Rows from block 8 of the audio encoder of a small audio captioner, named by matrix and row number. Rows with one number within an expert belong to one neuron, the router's apart. Each number is 50 + 15 x the weight over its row's rms, rounded and kept within 0 to 99. All counts start at 0.
Before each expert's rows are labels from the 100 clips, of 14976, where the router gives the expert most weight on average: "strongest on" is what is common among them. Only what is clearly more common there than usual is listed. The data: notes from a synthesiser with random patches.
# router: router (encoder.blocks.8.mlp.router.weight, 8x128), inputs 64-127
# up: expert up (encoder.blocks.8.mlp.up, 8x32x128), inputs 64-127
# down: expert down (encoder.blocks.8.mlp.down, 8x128x32, transposed), outputs 64-127

# expert 3
strongest on: noise; pluck
router.3:63 53 40 89 48 67 65 49 31 60 58 54 61 61 37 39 53 47 76 33 44 19 46 53 41 61 41 43 43 41 51 45 75 38 60 42 46 48 47 65 42 20 31 61 44 22 37 71 36 48 57 31 51 57 64 39 44 41 30 79 47 50 27 62
up.0:41 39 66 33 74 52 45 56 57 48 49 73 35 58 53 46 55 36 66 33 55 43 22 61 59 82 73 68 63 55 16 38 21 61 40 63 45 40 37 49 83 63 34 67 53 62 49 37 44 50 60 55 43 43 38 64 56 39 44 34 45 33 90 20
down.0:47 38 61 63 78 61 62 52 39 43 41 48 43 11 69 45 84 27 37 68 61 58 31 69 66 59 51 49 78 52 41 48 89 47 58 51 08 32 29 28 47 66 51 25 54 40 68 67 40 29 35 36 55 83 54 60 63 52 50 47 52 60 49 53
up.1:56 60 46 41 52 37 46 43 27 37 42 90 23 49 52 47 55 54 43 51 62 39 21 84 60 75 48 58 58 43 12 59 60 69 49 45 58 67 53 32 76 66 53 44 74 70 58 25 51 49 38 58 33 54 50 62 62 47 42 45 48 42 79 41
down.1:52 31 64 74 47 72 61 55 38 48 31 61 25 13 69 56 50 32 55 66 57 41 47 65 64 64 54 57 64 49 50 57 99 66 74 51 21 52 29 35 57 53 63 43 61 45 81 50 41 55 60 39 44 71 45 57 45 47 55 55 49 49 61 41
up.2:32 66 61 43 75 27 30 63 46 33 81 41 33 30 74 42 57 35 40 50 62 53 36 49 68 27 48 63 40 23 47 27 41 46 35 61 51 59 50 68 42 63 45 49 25 55 71 53 33 55 53 35 62 36 51 52 26 61 40 42 82 37 49 40
down.2:68 55 48 29 41 72 76 40 40 48 43 82 57 31 58 33 53 37 78 53 71 62 45 40 57 74 52 76 67 48 64 56 89 66 43 34 22 52 65 42 47 62 26 27 54 41 43 59 58 33 44 34 50 81 63 50 57 48 42 57 62 64 60 26
up.3:23 41 54 85 35 63 30 59 56 43 32 13 53 31 57 36 58 35 80 34 43 42 56 53 60 60 49 23 68 46 68 53 73 46 65 43 42 50 39 54 36 42 57 64 38 61 27 51 39 67 75 49 35 41 37 80 36 48 67 78 29 54 25 65
down.3:79 52 42 49 40 43 36 52 54 55 45 38 59 56 46 48 99 36 53 18 68 40 21 38 37 74 45 33 46 36 42 90 38 66 46 50 57 69 53 44 54 32 53 37 63 57 25 47 66 40 40 52 52 77 65 51 57 50 46 52 65 49 23 78
up.4:51 61 90 44 68 48 44 78 51 53 32 53 63 40 61 53 35 55 55 41 39 44 23 49 25 61 60 66 91 62 31 53 75 39 44 33 74 47 34 63 53 69 45 79 56 65 32 56 66 39 34 49 30 65 23 67 65 62 40 47 56 65 67 48
down.4:46 30 64 41 69 51 51 50 42 46 52 52 21 37 52 49 84 33 61 55 58 55 24 65 70 49 49 44 37 44 31 65 67 64 76 61 11 37 31 23 50 51 47 33 71 35 48 49 29 38 43 41 45 79 44 54 47 55 53 68 54 55 51 50
up.5:55 59 43 41 26 47 18 44 21 45 50 92 37 56 72 53 75 31 47 37 72 54 27 74 51 63 41 48 34 38 22 61 75 61 48 64 63 58 27 21 76 49 25 44 46 77 57 47 51 51 49 48 45 57 43 65 50 57 65 28 21 41 68 58
down.5:50 25 48 52 59 53 55 47 37 49 36 55 40 09 60 64 66 54 34 85 52 51 52 72 68 57 54 40 64 64 39 56 74 56 57 40 25 29 33 37 60 62 50 37 60 47 60 49 52 53 52 41 59 78 44 60 58 47 33 56 53 40 61 51
up.6:65 30 38 14 29 50 43 36 45 38 43 44 66 43 69 73 71 41 39 53 80 60 36 47 30 74 66 53 22 33 74 35 51 58 52 45 34 53 65 38 40 47 34 24 23 39 61 42 30 47 40 36 53 70 53 61 62 72 60 45 61 48 55 56
down.6:21 67 68 63 38 63 68 51 27 63 42 42 57 42 56 52 45 31 36 60 67 63 34 48 93 57 66 31 64 53 50 95 74 64 47 61 09 38 37 18 47 54 46 35 28 31 54 54 68 57 42 43 60 70 35 55 51 52 55 43 50 72 53 58
up.7:19 34 28 63 82 66 74 26 48 67 45 57 61 65 38 71 58 78 29 39 41 50 39 33 64 34 52 35 44 39 66 51 22 49 56 45 55 51 45 82 56 67 28 64 48 39 56 62 41 36 31 47 43 54 61 33 43 36 41 34 63 50 28 37
down.7:50 74 54 31 40 37 73 79 58 61 29 55 59 87 37 27 32 43 59 57 76 48 45 30 57 42 55 68 48 38 59 33 75 36 55 47 72 61 90 57 45 62 37 59 47 63 50 43 59 64 63 47 30 61 60 53 55 35 48 58 44 20 61 54
up.8:69 54 34 17 19 63 26 29 42 47 59 38 79 48 71 63 61 51 36 50 58 49 38 43 40 69 34 31 31 39 42 49 55 51 49 37 46 62 34 57 59 35 60 46 52 40 45 48 28 60 44 50 55 77 78 35 58 66 44 28 53 77 50 67
down.8:31 70 73 55 37 53 45 41 24 66 42 50 54 30 50 70 40 25 57 62 56 41 44 45 51 68 51 57 42 64 64 52 76 43 65 55 45 00 45 49 37 42 70 53 26 41 75 47 33 46 34 24 56 65 58 70 58 58 34 51 47 73 57 57
up.9:78 56 45 08 56 13 34 26 36 50 63 55 54 48 61 94 67 47 24 39 87 56 39 33 35 59 37 35 27 50 70 53 31 53 52 38 31 62 34 39 46 65 47 39 34 69 53 52 30 52 72 62 63 59 48 41 51 54 78 15 48 70 42 52
down.9:20 57 62 35 41 47 58 42 26 51 43 52 41 29 47 63 65 39 43 76 74 65 40 65 56 55 42 42 63 26 37 68 90 38 62 64 20 21 38 46 47 70 46 48 42 43 56 50 52 57 41 24 47 58 49 62 54 59 66 56 56 54 70 56
up.10:57 73 70 27 36 20 26 73 46 42 59 56 45 39 74 45 62 39 43 47 39 47 46 57 66 21 38 53 44 38 31 32 45 64 51 61 20 51 59 64 61 43 47 49 52 37 66 68 55 66 43 49 60 44 53 49 44 77 51 41 35 50 81 45
down.10:43 55 61 43 38 51 57 40 37 50 35 69 34 20 66 53 57 33 61 55 77 60 52 50 56 63 72 64 57 43 56 48 99 47 70 64 03 34 19 59 45 51 39 32 64 49 66 52 39 42 51 61 63 78 53 50 54 70 74 50 36 70 52 30
up.11:92 59 69 64 40 62 52 62 32 52 55 39 32 17 59 43 43 66 70 64 46 59 17 32 39 61 38 65 36 82 56 34 62 49 69 24 49 68 47 29 50 47 84 24 21 43 45 53 40 45 46 36 23 22 39 48 43 90 42 68 64 45 54 33
down.11:31 27 53 53 35 69 65 45 32 63 38 52 49 32 61 38 75 57 43 36 49 53 46 50 30 64 71 34 55 55 54 64 52 58 56 56 28 46 27 17 29 45 55 14 48 43 88 29 60 60 50 29 35 77 44 36 58 60 19 81 55 31 39 50

# expert 4
strongest on: bass register; narrow pulse
router.4:49 71 31 83 33 60 43 77 45 45 44 57 60 44 31 59 22 56 28 59 23 47 55 33 52 33 64 49 58 67 50 28 44 33 48 29 61 37 50 46 30 55 79 48 71 57 51 41 51 36 70 75 54 29 26 63 77 56 41 32 83 59 54 56
up.0:41 37 89 29 45 53 38 52 54 59 49 45 52 71 56 39 60 43 63 65 51 36 36 59 49 43 34 57 58 57 48 05 73 43 57 40 15 43 76 64 34 53 46 36 66 62 47 14 21 59 29 73 41 48 41 71 69 60 41 28 41 35 66 39
down.0:48 32 62 66 41 51 81 56 42 54 50 58 69 23 26 48 27 56 77 37 41 42 31 37 72 58 39 40 63 73 55 29 46 65 46 65 25 59 46 66 43 23 56 40 64 34 39 45 48 52 60 45 47 83 57 52 73 70 36 39 53 38 39 24
up.1:57 58 57 63 51 03 53 47 26 49 26 29 23 29 51 58 34 49 27 46 75 55 57 51 45 46 45 56 75 44 43 36 29 39 55 47 62 66 69 57 68 75 42 70 63 48 50 78 64 45 57 56 58 45 59 54 26 52 47 32 57 46 89 20
down.1:50 73 38 36 46 75 53 63 39 38 43 83 75 45 41 49 37 71 50 38 41 45 32 40 49 59 69 30 48 77 78 87 77 35 29 61 69 52 39 27 50 48 37 37 64 51 39 47 46 70 40 39 47 41 71 41 73 27 35 47 55 72 10 86
up.2:74 46 67 55 56 59 43 69 46 35 54 59 31 36 43 17 44 55 67 51 43 40 77 84 50 40 54 65 45 57 17 39 48 90 45 49 44 78 29 52 40 64 22 56 70 68 39 60 33 44 58 53 58 38 58 47 39 46 61 58 58 52 44 26
down.2:73 52 64 53 38 65 68 77 59 72 72 38 70 51 58 33 60 49 62 43 52 26 40 70 50 53 37 54 64 83 52 60 56 43 46 32 39 44 41 35 50 35 34 42 90 71 48 67 64 65 63 58 55 59 32 58 50 50 57 62 38 59 26 77
up.3:59 73 41 27 48 41 45 55 49 38 46 55 30 67 27 74 43 50 49 59 70 48 67 64 46 46 74 40 52 43 54 42 65 66 31 52 45 50 46 31 46 66 37 44 43 36 48 40 32 63 36 59 52 36 42 32 88 23 37 71 43 74 42 25
down.3:75 29 70 60 43 44 74 76 73 48 26 31 41 28 38 34 62 67 75 41 27 57 50 61 57 48 55 83 53 64 41 42 38 55 49 55 34 58 32 41 61 44 56 51 68 42 57 49 60 60 43 60 49 47 37 56 48 54 28 69 35 63 40 40
up.4:62 46 63 54 45 55 37 68 44 46 37 63 38 63 59 20 49 56 77 52 48 34 61 80 47 49 42 62 60 47 09 38 64 86 62 60 46 74 26 46 57 46 29 58 54 57 43 70 35 65 46 54 49 71 59 45 43 59 51 80 44 53 52 19
down.4:70 57 65 75 41 65 57 76 35 70 53 41 63 48 48 46 50 50 48 60 50 54 23 59 60 47 60 71 47 84 54 48 68 51 44 38 20 52 34 34 51 51 38 58 80 69 22 68 64 48 52 49 63 71 27 64 59 40 54 47 41 56 28 51
up.5:65 68 71 63 38 37 50 48 60 56 48 47 65 56 49 52 16 48 79 22 42 70 51 35 48 51 40 33 57 78 45 18 33 32 41 45 37 50 50 79 43 52 77 65 55 47 02 27 48 42 55 60 50 46 37 57 49 72 51 57 56 42 46 33
down.5:57 44 49 45 46 55 38 58 56 38 49 82 53 49 66 20 32 29 49 55 47 63 33 32 52 57 67 57 71 63 49 49 55 59 33 58 33 87 62 38 56 80 72 54 71 64 28 32 47 68 39 61 53 90 41 63 72 64 40 48 49 45 23 58
up.6:45 73 33 11 58 61 29 70 70 62 46 54 51 62 38 54 64 60 39 52 59 70 58 44 43 41 25 24 65 34 50 56 56 49 66 50 35 51 54 59 62 70 58 31 66 62 21 67 90 32 70 60 71 40 39 45 49 26 57 35 64 53 35 73
down.6:66 54 39 73 55 36 42 43 28 38 58 15 53 57 71 49 69 60 44 52 39 40 62 43 39 51 36 63 31 46 45 08 37 37 60 34 44 43 28 46 47 66 31 41 29 68 51 50 23 61 50 32 48 47 59 43 73 51 52 49 57 67 71 40
up.7:70 56 30 28 28 32 35 37 63 51 65 54 61 58 49 75 37 37 21 36 49 63 46 60 75 41 50 50 40 52 62 64 90 60 41 33 64 50 35 34 47 45 09 63 62 62 42 52 40 75 40 51 68 59 46 52 78 50 60 43 56 54 52 49
down.7:59 58 56 57 45 69 61 44 59 61 53 65 75 61 65 55 37 46 66 63 57 28 37 34 64 77 59 64 55 58 66 58 59 79 32 49 32 56 32 26 48 39 32 19 48 57 42 51 54 71 44 47 51 58 42 70 88 14 40 56 53 83 42 72
up.8:62 51 48 39 49 57 48 52 59 50 21 52 50 47 45 53 45 61 50 45 50 47 18 46 47 69 70 26 43 41 65 57 66 32 40 66 20 19 59 66 49 67 79 52 38 21 58 07 47 49 65 31 34 42 53 61 72 49 10 28 68 51 54 73
down.8:75 42 49 61 52 26 49 67 39 46 73 61 44 41 52 48 55 67 54 63 18 34 35 81 59 39 37 66 53 58 25 56 28 80 40 61 57 60 12 42 72 47 53 63 87 62 49 54 27 54 40 60 58 64 50 43 53 53 48 62 52 42 38 55
up.9:56 86 64 29 41 18 62 63 56 36 55 60 43 70 38 59 45 32 49 20 45 51 45 43 50 55 31 63 51 64 54 44 63 26 46 38 35 39 39 60 17 59 27 60 67 54 04 36 53 48 69 61 66 44 49 59 64 47 62 88 53 46 62 24
down.9:66 46 55 61 53 41 56 53 51 60 64 60 43 45 29 36 53 36 48 49 45 38 31 40 55 54 48 59 68 58 64 32 34 80 38 51 23 57 48 35 27 54 44 63 75 72 41 49 54 55 56 57 53 67 45 62 63 18 29 63 69 50 19 60
up.10:68 78 45 47 41 61 25 45 54 34 60 59 52 50 45 60 62 47 67 64 61 57 99 63 25 54 39 26 24 54 46 38 78 61 53 67 52 28 36 36 48 26 77 47 55 39 47 53 77 41 38 51 56 50 33 63 54 48 62 47 37 42 41 67
down.10:63 61 27 46 57 39 34 45 37 34 36 38 61 41 38 63 26 62 36 64 59 64 49 44 52 42 35 42 35 57 68 71 59 33 40 56 39 37 47 40 87 71 73 59 66 67 63 45 47 24 64 36 65 52 50 41 28 56 48 54 70 51 56 48
up.11:54 61 52 40 47 27 64 26 56 63 54 33 41 57 60 55 53 47 49 25 58 49 63 55 56 65 61 37 33 47 54 67 89 52 42 45 57 44 40 45 23 66 12 64 49 58 26 60 47 73 36 24 68 39 65 49 65 38 48 44 58 67 55 53
down.11:60 47 46 81 39 48 43 63 50 54 58 46 65 75 65 17 55 29 65 32 56 36 56 46 59 63 53 67 53 87 44 31 42 71 51 47 52 66 32 25 51 39 30 67 70 57 51 67 51 84 47 42 54 35 47 60 63 27 44 30 43 70 54 53

# expert 1
strongest on: square
router.1:42 59 55 50 57 62 59 43 65 64 58 59 57 42 45 44 55 57 74 29 59 42 43 50 33 43 55 58 49 84 26 53 26 39 56 61 40 50 45 68 29 81 21 35 32 52 68 61 71 50 52 49 60 25 38 41 37 42 64 32 62 52 29 37
up.0:57 63 61 59 60 60 33 58 19 35 25 29 66 28 57 51 44 41 36 56 38 49 30 53 25 28 32 38 49 47 78 21 50 46 62 27 43 53 44 32 59 52 57 58 37 99 42 47 45 34 70 45 30 36 46 46 57 66 30 40 57 37 45 51
down.0:55 18 53 45 38 63 37 43 54 42 20 38 29 25 57 67 50 54 57 44 54 56 40 60 53 66 66 33 33 25 60 45 68 60 34 39 78 33 52 23 46 43 50 41 66 73 59 60 35 60 32 31 61 61 58 71 37 44 56 47 56 65 25 48
up.1:62 43 66 63 50 41 41 66 27 60 39 44 09 43 28 38 48 36 80 68 61 46 41 61 38 69 31 40 53 34 28 61 83 81 39 24 38 47 36 47 48 51 74 58 53 61 53 40 51 44 52 61 50 30 45 65 46 42 74 67 16 41 68 72
down.1:44 23 60 66 53 50 76 48 29 39 58 45 42 31 53 66 43 53 54 24 46 42 45 38 55 53 41 64 51 51 40 44 58 62 59 50 15 45 15 56 73 59 49 22 61 42 56 33 31 54 53 25 50 87 53 54 43 60 62 52 52 29 34 33
up.2:58 39 69 48 68 46 46 55 58 52 43 46 53 37 52 37 42 53 92 42 44 37 73 47 40 53 35 29 58 44 27 58 43 60 40 48 28 52 31 57 44 49 67 58 17 39 56 75 73 41 64 43 68 26 55 43 34 46 66 57 48 43 46 57
down.2:59 49 66 56 56 37 50 35 26 50 52 39 29 51 60 39 60 50 66 70 86 48 59 72 57 78 43 91 30 34 26 36 77 60 73 45 26 48 35 65 61 50 28 61 65 55 58 42 67 47 49 25 54 74 30 65 31 66 32 66 40 58 64 40
up.3:51 24 25 54 12 43 51 63 57 42 21 64 31 38 61 29 58 39 25 44 46 49 35 46 52 46 49 35 51 53 63 46 52 74 78 43 61 77 65 31 61 21 66 44 42 72 49 40 67 40 22 70 09 56 56 36 41 48 34 66 46 35 61 61
down.3:56 28 41 52 57 36 57 35 38 36 48 56 37 44 40 67 47 51 55 34 55 36 59 24 48 41 35 53 64 50 42 59 61 55 48 44 16 79 13 58 71 72 42 20 62 57 50 59 22 47 47 49 61 85 84 53 48 62 64 45 59 14 47 26
up.4:40 59 45 35 40 84 69 59 70 74 36 47 49 78 62 51 51 47 47 25 55 49 56 64 65 52 63 40 50 82 43 87 43 60 61 58 53 49 59 54 44 72 73 34 49 29 46 41 63 71 31 32 30 43 32 40 38 43 30 54 17 58 78 49
down.4:51 31 44 41 27 33 66 72 60 30 56 69 57 61 41 45 56 43 54 42 63 37 49 38 39 67 46 59 61 82 53 33 41 60 39 52 43 36 53 57 54 63 44 27 65 53 49 22 43 54 53 47 61 89 75 47 36 74 50 39 49 04 47 66
up.5:55 64 85 65 56 52 56 54 48 17 58 58 44 39 67 47 40 49 62 57 51 55 64 88 87 24 33 63 43 57 41 21 39 44 68 35 45 67 48 74 33 47 26 35 65 51 53 70 52 64 70 47 77 46 25 54 27 61 65 54 50 60 60 33
down.5:68 31 61 55 64 50 19 58 44 85 61 24 45 29 35 39 38 62 38 31 47 56 77 62 16 47 47 68 45 56 42 25 50 18 47 37 41 41 28 61 38 40 54 80 57 50 64 56 73 48 67 61 79 59 30 31 45 73 49 31 44 50 24 57
up.6:55 24 55 46 71 54 81 48 57 92 56 55 74 53 44 48 48 53 64 30 43 68 51 55 26 23 28 57 45 61 44 56 57 25 20 54 47 14 35 61 22 37 40 69 34 76 45 46 51 69 45 34 56 49 43 30 69 39 40 46 50 47 25 50
down.6:59 45 67 66 48 44 50 52 14 40 52 33 51 59 37 88 69 45 61 19 46 52 72 47 30 20 39 56 31 46 56 33 60 24 75 31 43 44 52 71 33 64 35 52 69 42 38 24 69 53 67 31 55 25 73 41 49 81 66 73 43 59 70 47
up.7:41 75 75 41 58 44 34 55 63 44 39 43 47 41 48 59 51 43 59 36 58 35 27 30 57 55 51 30 48 52 31 31 51 44 36 26 03 59 37 62 16 41 60 26 21 42 45 70 60 43 55 59 72 46 40 53 30 58 61 67 38 48 59 46
down.7:54 54 55 63 31 30 61 24 13 53 57 43 48 44 68 50 51 62 46 53 50 52 60 24 53 80 27 81 60 35 50 42 66 44 53 68 26 71 36 75 60 63 32 66 54 69 59 36 29 44 42 33 50 79 68 63 39 60 62 41 57 67 45 60
up.8:69 36 61 72 73 42 65 74 43 85 64 27 24 48 49 53 32 70 75 71 47 62 53 64 16 26 25 63 61 30 37 56 50 52 34 47 59 44 41 62 55 37 61 99 33 78 68 45 60 40 71 58 56 27 43 38 35 50 58 62 44 39 41 39
down.8:45 24 71 56 56 62 56 37 24 55 38 42 43 61 46 47 30 65 66 45 44 39 35 49 35 18 32 73 70 61 44 15 51 49 72 39 31 40 35 74 43 62 40 34 75 43 54 51 38 47 63 48 47 59 70 53 39 77 47 42 52 45 22 24
up.9:35 45 32 52 69 77 85 39 41 68 48 42 63 56 34 59 42 78 44 31 58 35 63 29 28 28 77 47 42 71 64 41 44 22 50 57 82 45 55 57 76 68 55 39 48 45 43 60 37 32 48 53 58 62 46 24 36 26 49 30 73 49 33 32
down.9:68 53 42 48 70 58 25 58 64 77 50 64 50 46 32 41 61 50 64 58 49 53 47 51 51 48 52 59 38 44 12 53 39 33 71 57 64 48 62 47 42 49 56 80 26 43 35 60 60 47 53 82 46 43 46 25 57 33 26 26 60 55 64 62
up.10:53 45 25 72 58 41 56 50 69 48 25 49 36 51 52 42 43 60 33 66 43 36 32 42 52 46 66 48 60 57 68 48 64 65 11 56 49 51 31 33 70 51 55 38 47 70 73 44 38 47 43 70 17 33 46 30 58 46 36 47 45 61 41 48
down.10:56 54 30 62 75 67 24 56 54 59 29 33 74 54 39 74 48 65 59 62 52 48 28 19 41 58 27 41 38 54 17 56 67 57 62 67 63 31 43 54 66 73 42 62 25 55 41 46 30 25 69 62 44 66 48 56 47 69 39 41 55 60 30 31
up.11:50 68 74 45 60 72 41 71 66 76 52 48 62 60 81 56 48 50 48 56 30 45 31 57 31 36 53 76 38 56 47 32 38 26 66 43 61 71 56 36 32 50 50 55 50 46 78 57 54 64 29 34 08 52 44 33 40 81 20 68 53 49 41 50
down.11:43 50 78 44 46 40 23 86 67 42 36 52 48 41 65 55 55 38 46 22 43 45 60 58 58 49 69 16 49 40 71 34 63 76 27 40 63 69 54 47 32 47 67 39 62 58 32 42 36 81 38 38 62 47 76 61 38 70 46 43 49 47 40 71

# expert 2
strongest on: filter wobble; tremolo
router.2:54 66 54 40 55 70 57 40 75 28 51 26 28 27 46 63 64 62 49 41 55 67 28 36 69 71 76 40 26 16 45 54 42 63 48 66 15 48 52 30 58 42 60 24 25 49 53 54 51 47 65 30 60 69 54 53 55 30 42 48 52 45 46 71
up.0:61 69 36 40 74 64 59 66 37 54 34 37 30 39 69 75 37 85 77 62 69 74 14 61 50 63 51 55 42 57 62 60 55 48 41 60 42 50 57 27 51 47 58 32 21 59 54 41 54 26 65 48 27 39 36 69 49 67 10 43 41 41 69 55
down.0:47 43 32 42 55 31 20 56 24 33 41 34 36 30 45 46 34 49 37 69 53 39 40 62 45 88 54 48 41 30 50 51 73 57 33 54 54 47 21 46 70 59 41 56 73 46 57 59 61 42 50 39 57 64 73 68 58 57 32 40 70 63 55 50
up.1:64 76 54 72 19 38 53 71 30 13 58 55 33 47 36 46 50 52 68 85 77 48 52 44 53 70 60 45 47 32 68 17 42 48 31 78 47 34 38 45 55 62 57 40 76 51 45 39 48 45 46 38 72 48 68 47 43 37 30 33 66 52 76 44
down.1:53 39 36 57 63 33 57 23 33 47 67 73 41 52 41 46 38 45 52 54 67 72 38 26 40 52 46 67 37 41 60 44 38 18 59 73 50 51 82 58 53 64 53 37 30 52 58 44 47 53 82 66 52 44 38 48 47 44 39 60 51 34 73 34
up.2:52 49 47 43 59 37 70 48 56 46 35 72 71 67 42 67 41 43 32 49 55 56 73 41 48 51 34 71 44 24 70 75 17 43 18 40 60 28 54 59 69 50 45 50 50 42 77 63 49 57 46 58 49 41 62 52 52 41 57 61 64 63 46 17
down.2:30 35 45 47 36 44 61 21 43 81 63 44 61 40 46 73 55 14 35 19 49 56 53 42 66 31 49 71 42 54 70 55 54 52 61 36 69 47 74 59 34 49 25 35 24 50 44 44 66 50 78 51 53 18 59 67 46 55 68 47 48 40 74 49
up.3:18 68 67 57 39 45 33 59 52 57 60 42 37 32 61 47 48 48 78 45 47 55 81 19 24 50 58 43 73 77 44 39 85 20 73 32 40 47 74 46 44 41 69 38 40 40 28 68 55 48 37 47 55 50 37 53 39 65 60 44 29 54 54 43
down.3:62 38 65 70 68 56 65 36 64 36 49 35 59 44 46 31 46 47 59 52 52 31 45 37 33 53 33 58 70 68 70 49 84 56 32 40 44 51 39 09 16 50 40 32 46 74 20 72 50 46 72 68 65 42 41 35 29 40 73 36 84 74 52 65
up.4:30 45 55 54 61 44 72 15 65 52 57 49 39 56 25 55 67 42 57 65 60 61 44 39 52 33 32 34 34 24 68 47 25 33 57 53 22 44 56 61 21 33 58 43 32 33 50 43 41 46 32 78 22 77 11 68 32 58 30 33 53 58 29 35
down.4:36 44 41 35 50 48 40 49 48 41 43 39 48 40 53 64 79 21 23 61 65 37 14 54 83 63 56 79 74 33 41 31 64 38 43 40 36 37 64 47 25 52 30 68 50 48 82 48 57 38 65 68 57 39 49 62 29 59 41 41 53 77 72 42
up.5:65 43 39 36 62 30 81 48 44 70 46 86 65 56 39 67 54 63 37 51 44 45 38 70 77 64 51 51 61 54 12 81 78 61 60 32 46 51 53 52 61 46 00 61 70 35 47 55 41 44 47 58 42 52 76 44 66 53 64 68 49 36 48 47
down.5:36 38 60 46 48 44 65 43 48 46 38 57 28 52 39 33 59 35 81 46 64 50 68 65 54 41 49 47 53 66 50 39 55 47 58 68 32 56 54 43 40 35 49 36 59 46 60 62 37 66 52 38 63 82 51 53 44 74 49 49 52 34 45 49
up.6:57 67 68 71 50 70 78 51 25 53 50 70 64 56 40 58 17 43 70 73 53 17 22 32 58 55 54 60 66 54 49 43 48 58 34 49 58 79 45 43 65 30 54 46 61 72 81 47 46 23 52 15 37 60 51 64 46 56 55 48 57 50 41 37
down.6:50 38 50 42 45 67 43 58 56 17 58 78 57 44 74 34 55 30 71 43 60 49 55 51 43 43 61 59 41 67 58 48 42 59 59 66 74 53 40 40 36 55 18 59 55 49 45 62 63 48 61 37 47 44 47 61 49 95 42 46 51 18 69 28
up.7:41 43 44 35 65 59 74 36 64 55 58 74 93 88 62 76 48 47 49 45 46 34 50 38 31 47 46 67 58 24 84 66 31 49 52 39 43 49 59 66 70 47 43 48 31 32 42 59 53 50 32 57 45 41 61 47 70 34 68 80 52 82 24 51
down.7:35 26 52 56 46 54 78 31 52 97 40 52 45 59 26 64 66 49 38 26 45 53 68 30 49 27 45 46 65 54 54 38 49 39 64 33 69 34 80 69 41 38 64 58 28 59 54 61 63 60 59 35 44 47 61 37 53 54 55 45 51 50 70 59
up.8:38 68 39 42 50 62 34 60 71 16 62 67 75 74 54 58 72 37 46 43 40 35 70 37 32 36 41 62 69 43 45 35 54 48 67 47 36 75 66 48 61 64 51 28 54 39 48 59 42 36 59 68 62 62 45 53 56 32 88 45 45 54 42 66
down.8:26 55 67 35 32 39 44 42 57 82 69 54 48 55 52 72 36 52 34 61 65 61 46 37 52 35 35 33 28 60 24 76 61 68 26 51 89 24 46 86 61 40 69 57 56 67 48 55 39 40 36 79 40 35 58 53 57 37 56 53 60 54 56 62
up.9:40 31 63 80 56 54 35 81 30 63 47 43 54 41 65 51 39 55 46 53 37 61 52 66 51 58 53 38 64 81 68 36 52 68 50 35 94 22 58 38 44 45 69 46 54 60 59 28 55 44 84 27 21 38 31 49 33 58 46 43 36 40 29 38
down.9:56 49 49 58 69 65 57 60 37 51 52 41 49 43 49 25 90 42 59 45 43 67 68 43 49 49 54 76 62 68 50 38 54 29 61 35 24 44 54 33 36 58 27 32 51 72 62 47 59 58 60 48 69 43 51 74 29 77 48 52 44 60 38 42
up.10:39 65 50 75 51 29 48 81 48 52 36 33 39 46 77 31 36 29 54 37 38 41 58 25 74 49 54 70 57 43 45 55 79 31 60 26 69 19 66 28 68 48 62 29 48 58 19 63 47 28 65 44 42 37 50 49 45 36 54 45 39 80 38 43
down.10:47 34 67 73 65 52 48 53 43 54 40 32 48 42 54 32 57 52 46 37 33 59 55 54 14 52 51 51 56 78 80 48 68 18 52 44 48 25 35 22 46 61 46 45 26 64 31 45 61 50 47 59 42 39 46 51 29 76 78 29 94 57 39 49
up.11:49 73 39 32 31 47 61 37 59 57 32 55 71 71 50 60 61 50 41 57 61 44 41 61 52 59 38 29 42 45 30 82 87 28 54 42 44 29 69 38 27 51 41 68 53 42 51 64 44 67 35 55 54 72 74 50 66 50 57 71 25 83 54 65
down.11:39 31 60 60 35 51 68 51 44 79 59 41 44 58 41 60 60 46 77 34 64 34 46 43 40 39 41 44 52 40 57 37 54 32 58 57 56 29 67 65 39 31 68 53 25 40 58 38 56 51 57 33 51 63 61 61 47 59 49 64 31 13 50 72